Rows from block 9 of a small masked spectrogram model, named by matrix and row number. Rows with one number within an expert belong to one neuron, the router's apart. Each number is 500 + 25 x the weight over its row's rms, rounded and kept within 0 to 999. All counts start at 0. Numbers have three digits each.
Before each expert's rows are labels from the 100 clips, of 14976, where the router gives the expert most weight on average: "lies over" is the class under the peak. Only what is clearly more common there than usual is listed. The data: babble in 24 made-up languages, each with its own sounds, syllables and stress or tones, from a formant synthesiser.
# router: router (model.blocks.9.mlp.router.weight, 8x192, trained with AdamW), inputs 0-191
# gate: expert gate (model.blocks.9.mlp.gate, 8x96x192), inputs 0-191
# up: expert up (model.blocks.9.mlp.up, 8x96x192), inputs 0-191
# down: expert down (model.blocks.9.mlp.down, 8x192x96, transposed), outputs 0-191

# expert 3
lies over: /æ/; /aʊ/
router.3:463446475484502548466527454501507484484488519516438528497485452535515458506512554500510465516502490507515469484515531463478525479482472490496482480513508534488473478505515495492493498513504478413495461561453440471514478483484504498517499524533500532518497511503501493507517479523489501508468513474502487503537491511471487517489516496483475466519527516467493453507490481482528543463503498551470485505493510522530457535489508503494501470479488485485501545523458515469506534545484453470491529468486465526469507457500529504540543483503471497495500528480496494509506488501518516534
gate.6:521438524563497539456479491487497481488478507511504504507520487514511492506473442489475470495493484515533468469528504514498478486496481543545485513478431512528534502469467517541529517478464507507498512455506456478478479548501518521481487499544484544493501506470518511521504492445440467504473505519510480511505490504525476497514470481494458474525534519499505510460511506482514508489504481581478476503508534488503532549497522464508505554501516486521499509499520465469550519470506515469501501485500487472536489516514498497524491504503499510479481541481473462480511545507466531484
up.6:482458491601529549484518490492485480458457485463504541475491478504490469485491463505462467449472537495523485522527526498518496480521506521527499470499488499508519516474489498511514509476482504525476531486496509511495462524540517530469494510548512525517519530464536525498466506461475452494468472471518471486486495501528489500534470517520491472480514530490488514504517483538541537488508472515509496472481555496507530539475534460532525512502508470528514522496536502489532506502554518471483502520485523466502489524516504536517477493474479511492459521518465488481535536457480500513
down.6:483496524472499484517514496510500511447484537483541470491532430562482461501516478513471482484522527488490530533533495522483487513488522527505464517535452505488484550460490539520470494468506561479559519521482492487507501493490511518492462497512481524504497489471508510519486530508487476486503521502512493494470447491529532512500500491518530457541474503491527481493484516544522480495541500478477516466490484545530556476469531492482556448502534528516519490539484531527485489520530485474501493490482497463487494496484502489492452448461511512497544492497521518507485528521470520486
gate.7:501488483546463489473498504462531497463504494491507468475471504465513498467489516490482513540479481518503494491468473487541521514505433518498519520426506491503524492458486494480508511481508502457478543507515525523481515471457540538500528480491497462514524507486476479508523497481531509520484521556476493531488478488479511512505523556526520524480526507493561468454519507478445520524491532531510509523514466489490523536537538527500507521518482515480531500534527472475529483499491494504530524485497508525479488549526507428497479464528495513515472498532526532530502503501526448500
up.7:512509506493496491501545504458510476518522503494501524501516488515503496551533483493506510499517500501477462471511468494474435526532557524495491499539508520529477503489485489532522507471497468521487513489483472494495498489512472500477474513446519518498465458488526522511468474540464526517473501481488528570509496502542512530469491476474479512499460438498473495489422493503512481458515511477527511512486505457500470533481456514487469500526473482512521522448477535533483521502561547484506484505504537494511481433458515507501541506511502543513489498489516504511481545506506516524
down.7:495532487525506512495469553484466559491455460502491508486470516486489506525532481463512485514495506518468497514479492525505474476472517507526503501491497462477493519504417471449522503542508537505528542506471461522522495537490538467520476512490484513454497487473479510489504507479519442529462467497512502481524466465506497477508473522475498509481516493504505519491515537534503495533504526542483489512501492453501458492454452515497545491514529467518479493491513524495473498494539513537516477476563484489520500517456553543474468499478518495482479498517515524486483498487469460538

# expert 5
lies over: /y/
router.5:455488552491494496545487463512530497524491466522488463528476513481453473470479520495503499470481521515514515518543475502427519520506528566526527501537506455512506478532474530536511490470491558523451499481468494507495497479490490501465497513474507531511494478500473526511476485498527519480504501524459471546514493463526514533492482455469482499514479501498511509465514506527526455515494446500521497488500494458518508510510479514481550483527496496478518517515518490501522505577497470472502523532467497506489486527508462474539498520449540469492521472508495532481477476483524491512
gate.6:517546523513489483489470487507506489491467517532551510475486463466521490447468496472511506526482520495500507522458467526482551499503505496491481523454479495514520472490476445499521505475512503516516505521545570492533523487488486495532507474511467450495536488504491470450482499543535513515480505470452471464519501495489497496517474504513456511502474525516482540494522487534491541561508492527462544484500500491485471459484504535514473504512548486474497490485531516500474473470552501533489504487503516516541452499466482533498485525507475485484502509524471500550537457516484489483
up.6:508489454515521499533507504489509502498500498508487484468534556525498498550512490511532467508525507502525530485504540491532467468509480491525477489515483447505487494521477503458508499541517492496491472504529472501474490490490494445475458490485525495485499456535480476479505501480471506496550480476503536538498493495469505513493521495492529481493515506513485465507475515518535488478494491489510483502503486522531490539445504503491486499506494458555513453444512543558513498516493554463468434517486486448502542494525530553451483447535493475499498495456500492532460532509503515503
down.6:532532509520509463501495495485494530536517508502464480500486468492511521497517458459517478555504480515506533482500490495474477439549506498526526472468516549482510501526515484520548512491495483495521493507502535485554518524477525507486488504534480484480501487520491501508497512510549486463495501478462435466492515483485476529476506472507475550502477471482485528515474529476473485548497480493538496533471499490447525534482544530519515488515498462468472447514492467494526533523517511519495512549538520488489478447462528468498486469464512502485513506487456483511558478494491465503
gate.7:480486490481506483530488522489479471503473479498508494453492489510499503515492478480498504523480498533496504468510555507508523466523478455507480499522471462486489502490446487480521492479524448491518526499518504534439520496537514502478492451463503516479524524478525506483511500465520461472532491486472496511470486493544493490483493501532488513468535525471472529552495517541517525509498477472518516494520518464463511511549489507473445495497516496536556467466518485548573484510519486423536506529488523467492520478505460459559504473478487494501514498518493501470499514477498490534
up.7:538529456483494482493505520497521494441522485501430507484498500487529493503480523497486484491492478481553549493475488510494526503512509512494491501449487506548531518530473527538525513490495504515544497498496516501514469464466493506482471534500531517569490480507510513508505503442544504490489518508483519503484497460506487515478562512506490491508499471508517455507474495477501497471518496537499467498553521575503497464466453459511561509459528470515455504465532535484469526508532517492469501494517488521506524497466512516463513519517518559459512517527503514494491486509508481491
down.7:514541493551491495492449508500500523508531546533533471478485508504496500520501517475458452506523450520491486520500524500530467498533486493502499486495524541483479516524505524523455535442506535484540500539523505506538458485494498491530494505548508482524448495499478509461512498508506470495571500494528494509449488457501508526439516482445508499525522495509504478486506521524508444458503522504497502490469494494512523489497475501515497486535479506484499485486523480507496453504477539517542524462519524511480436512482504497489518486487484492499506541537471513495551497550483473540

# expert 2
lies over: silence
router.2:503464498513516502522510515487487539488488520480523489529501519480466486442494494521499512470505496508469481462461499490557527487508511442503516501528530534493496435509493531497468494515498491506477528508495478522480518467467521462491487506537501481501514509523520488507531526519484461505458526499511484496498549517444493485550519524463533479461471508504479450502467471448564550481529487513519533523484528497455495526472533508526464496522489503476514490519495512502517520488514463532514468501488467513469504532474537486471529470479533541515512552525468524512509471454500498501
gate.6:534550512494519491488510491454498478554491523476465463492472530496520482480515519472505460487462502489532490480471468488479503520519538491513501511500481502549526541503451503541464518519495535532475519517545459462543502502523500506475495515501522516499515497540489479504523473519486517495488519515519450467492520479450486482470517467516474503522491454508515457538508465456465474510492486516482465495489473519449529562532497496493487470523502455509526473499543470495502511489482527476495461487507479457472504513515479476512490519550491496485515486518517552502515477473553494528
up.6:516458502485483494534499496504507481521471476516449519498491470510536464504516492461457514512526507519504503534439490532560525487479482472472529509492520512516526512467473483512512516520465493474498480510492523493489566475459473487508497534474504521518494536485480534538476507516529508509524498473511514491522461483481545484523476511504575508478480507484505476474525480543525534466502532516522495487523499487529520477487493519476522522497473487481550527449535507482491530477495498496541463511499483528475515489536550518526485494505537471513432532530515536497504502534502446480
down.6:478503514482487492528488473459455519478515467498500530516500539487485535484506492477481488499504473473490517456507537470522529486508497516494495505502568542506487490480529489492489509517476535456503474484511543515496493502509484487501512515443515492509493501501501504509468540551533525511452507482509471559535492476488503486450512498499453556544526494524548507483436517537528456493506467468506511486495528511471463497508538479480522541477474483485487479511540478530543558527526450525474488451507516475470486523514491502492518492487470513540505504519488474472463505508490491504
gate.7:540505516518493517486507460508483502518501457482539514499488477452498483517526469500490488509462461472500514506489479498492515539515494536518467462483539486463503478503475482498486518480468500518521484538512442479505532554531509510503503509517515484501495502511500492495488515484502473490530526544470516449486510518496500514504497510485507474538521512499494517519513489486560498506500500517509500599493464521469499486537508521498519513420530506527505521499545535536512476537524535473556491518479480524513466489527521550498545458477573471505506492498509486511476525464526507481
up.7:517476515483515524470526518516481503556531538540499516495449491449505492508499499510492482512466492481509513521507517481527478467542472522530488431520529482533551477487499458459475530503488526469500485478448444519519497513543497504493508468536493472530521508457562515548493521517495488498524484491490499470527429507536536531497487533536506500485536544482539511526492477469530504541487488511511486528525508499512512498500470496508500490458523514485528539490497464502474516494504488479521517533511493518483465493507484517518506454484516442534490473525498521507485515512509464487
down.7:484519501493497484463466497547477544528519474495497515521423536486503495504498432462492522501489478465478549513510485488509473463504487509502527533500547509504496484519516545524511500484547497483513454509513460489510461499507492495515511523507480482475505491509540481510537500460471508505511484486502490491493497494510546504507524517501492469491493475489525466485514533466437473478465481450479466493569501492494512488494522505484502455473511498531478467504493501546545489536496537486500459529475468557481449516495537499530499522482470520485490506476527528461486474483551510495

# expert 0
lies over: /aʊ/; /ɑ̃/
router.0:491536535572502469497518441481493480475456504528486498450538508478521482479503492471526462497539510528518531516547529504525494503466491484533488470475529476497529500489478487538507475487555513469527486533448463488506488487488453524533506488493537509502517513495523497488537483463489438524514493500452491538512498586473493487453514499503494512512458519501504504498493521508480508548502521516492496480505477485557492496488514487460498512515522498503486540454502502481509526488497487521508476532528454465491474499494514535477491527502503517527494474472518455480471486494473479492
gate.6:516537495499482542461487531534470489512463479483510525490543479491550538511482475547512487524521512529505503515535472511494486518511512449474489465471516459487503515514521515495487502474479457526460469501532468476487541523495478484532504464497512512459511511497553496465523487432510537500443508493463475501463473480502490530468505568513516456494514537503586511527457508493487504499465505508484499480489494519456509495486506496497509493497524497525509543540525486521507506463475494488492509481516481512521498496445488542500490520494531485493511520500516532489482549467498524489
up.6:539548468516511510474480527512491514453463518476498502501501499480541510500470518536521510500472541551424503533525492454504492471526484477486507502451498483469500523518504485493494492507478490557490489475554491425496555514455487476552503450497484511468529509509544494484518519465485549501473502493462480477488461490540506501511497541478514491506496519503552524480479514478488528506476496526489480483498478507494513480505489479491515479493501495516532498544496522546490495478507520527504488471549434486491500524478540542500507545507518504496503513497520506505508532455493510485
down.6:517490550518519521530499492481503515513498510551491493469476504488541501473501518473476506505485500510495505463530479510535471481464504535524517521549510479496535477514499490521516523521486497461519529532457471497481466518484492487494464548475518493502549500493436561492465494544495518480543482496511499528516536512430505460440475461486508507512514466537478502515480462517490485475525523504526483477497514511457512496511434516474461490488525514508481520521529511513513444493507475555530500533473540485497534501512562523492506528496470504504470513491481490510476500498500530496
gate.7:480480485471488534488477501455537462508521517501480463467510494473504514506510511459447454484531456529495492473509507487509481484485460514553513520489508468524488540494473491538503503491477515500548492496538501530518481495504513538482505500497494512509434485518523500500502554484499548487500500469493502431492535521496472497513500515522555469505502511442570458514492546486491540525495498505487442492503490478444504495479489493512456479497488488514492493460494492493485525513504490522510512457501485500494463490480478545529481545462524508469475515535506462529508522498542525507
up.7:493530452506501494493520526527488483474532497490500510518481528532523488479477519504517472508476487533503482471496507501453505464485520495486501493499528519475481505521548492459475520483506511462485464553477476504523498479510511480480505500536495415502501482524490519507484452489498501491529515525509546523511501528508508515506525487577474490526458476511480505501524499517489535490525503508526481520518545452486545466487518504522536526480507513468503526545492482491509545482521489526489462511493503500524499493569510456504506443547525499511521532482443532478432459489519492495
down.7:522506519538520517539484506533517540496489477534458482537545508550504495495503437471476539478496494542489500508513492479472505481488513526518550497477502536499497517483534522508476478548481528497496510501534521465526491546504494524462501489500527483474526487517484511471507457488509484501498497503487491487491508525528507524527520491455524512455493527519485538527521524506434483497537486473490525505498547517510537451469447534476487466525481453505515543486533482514516534517537484504506506500507527503468494465485522468519515536457536526473501439500479490512546500499502518539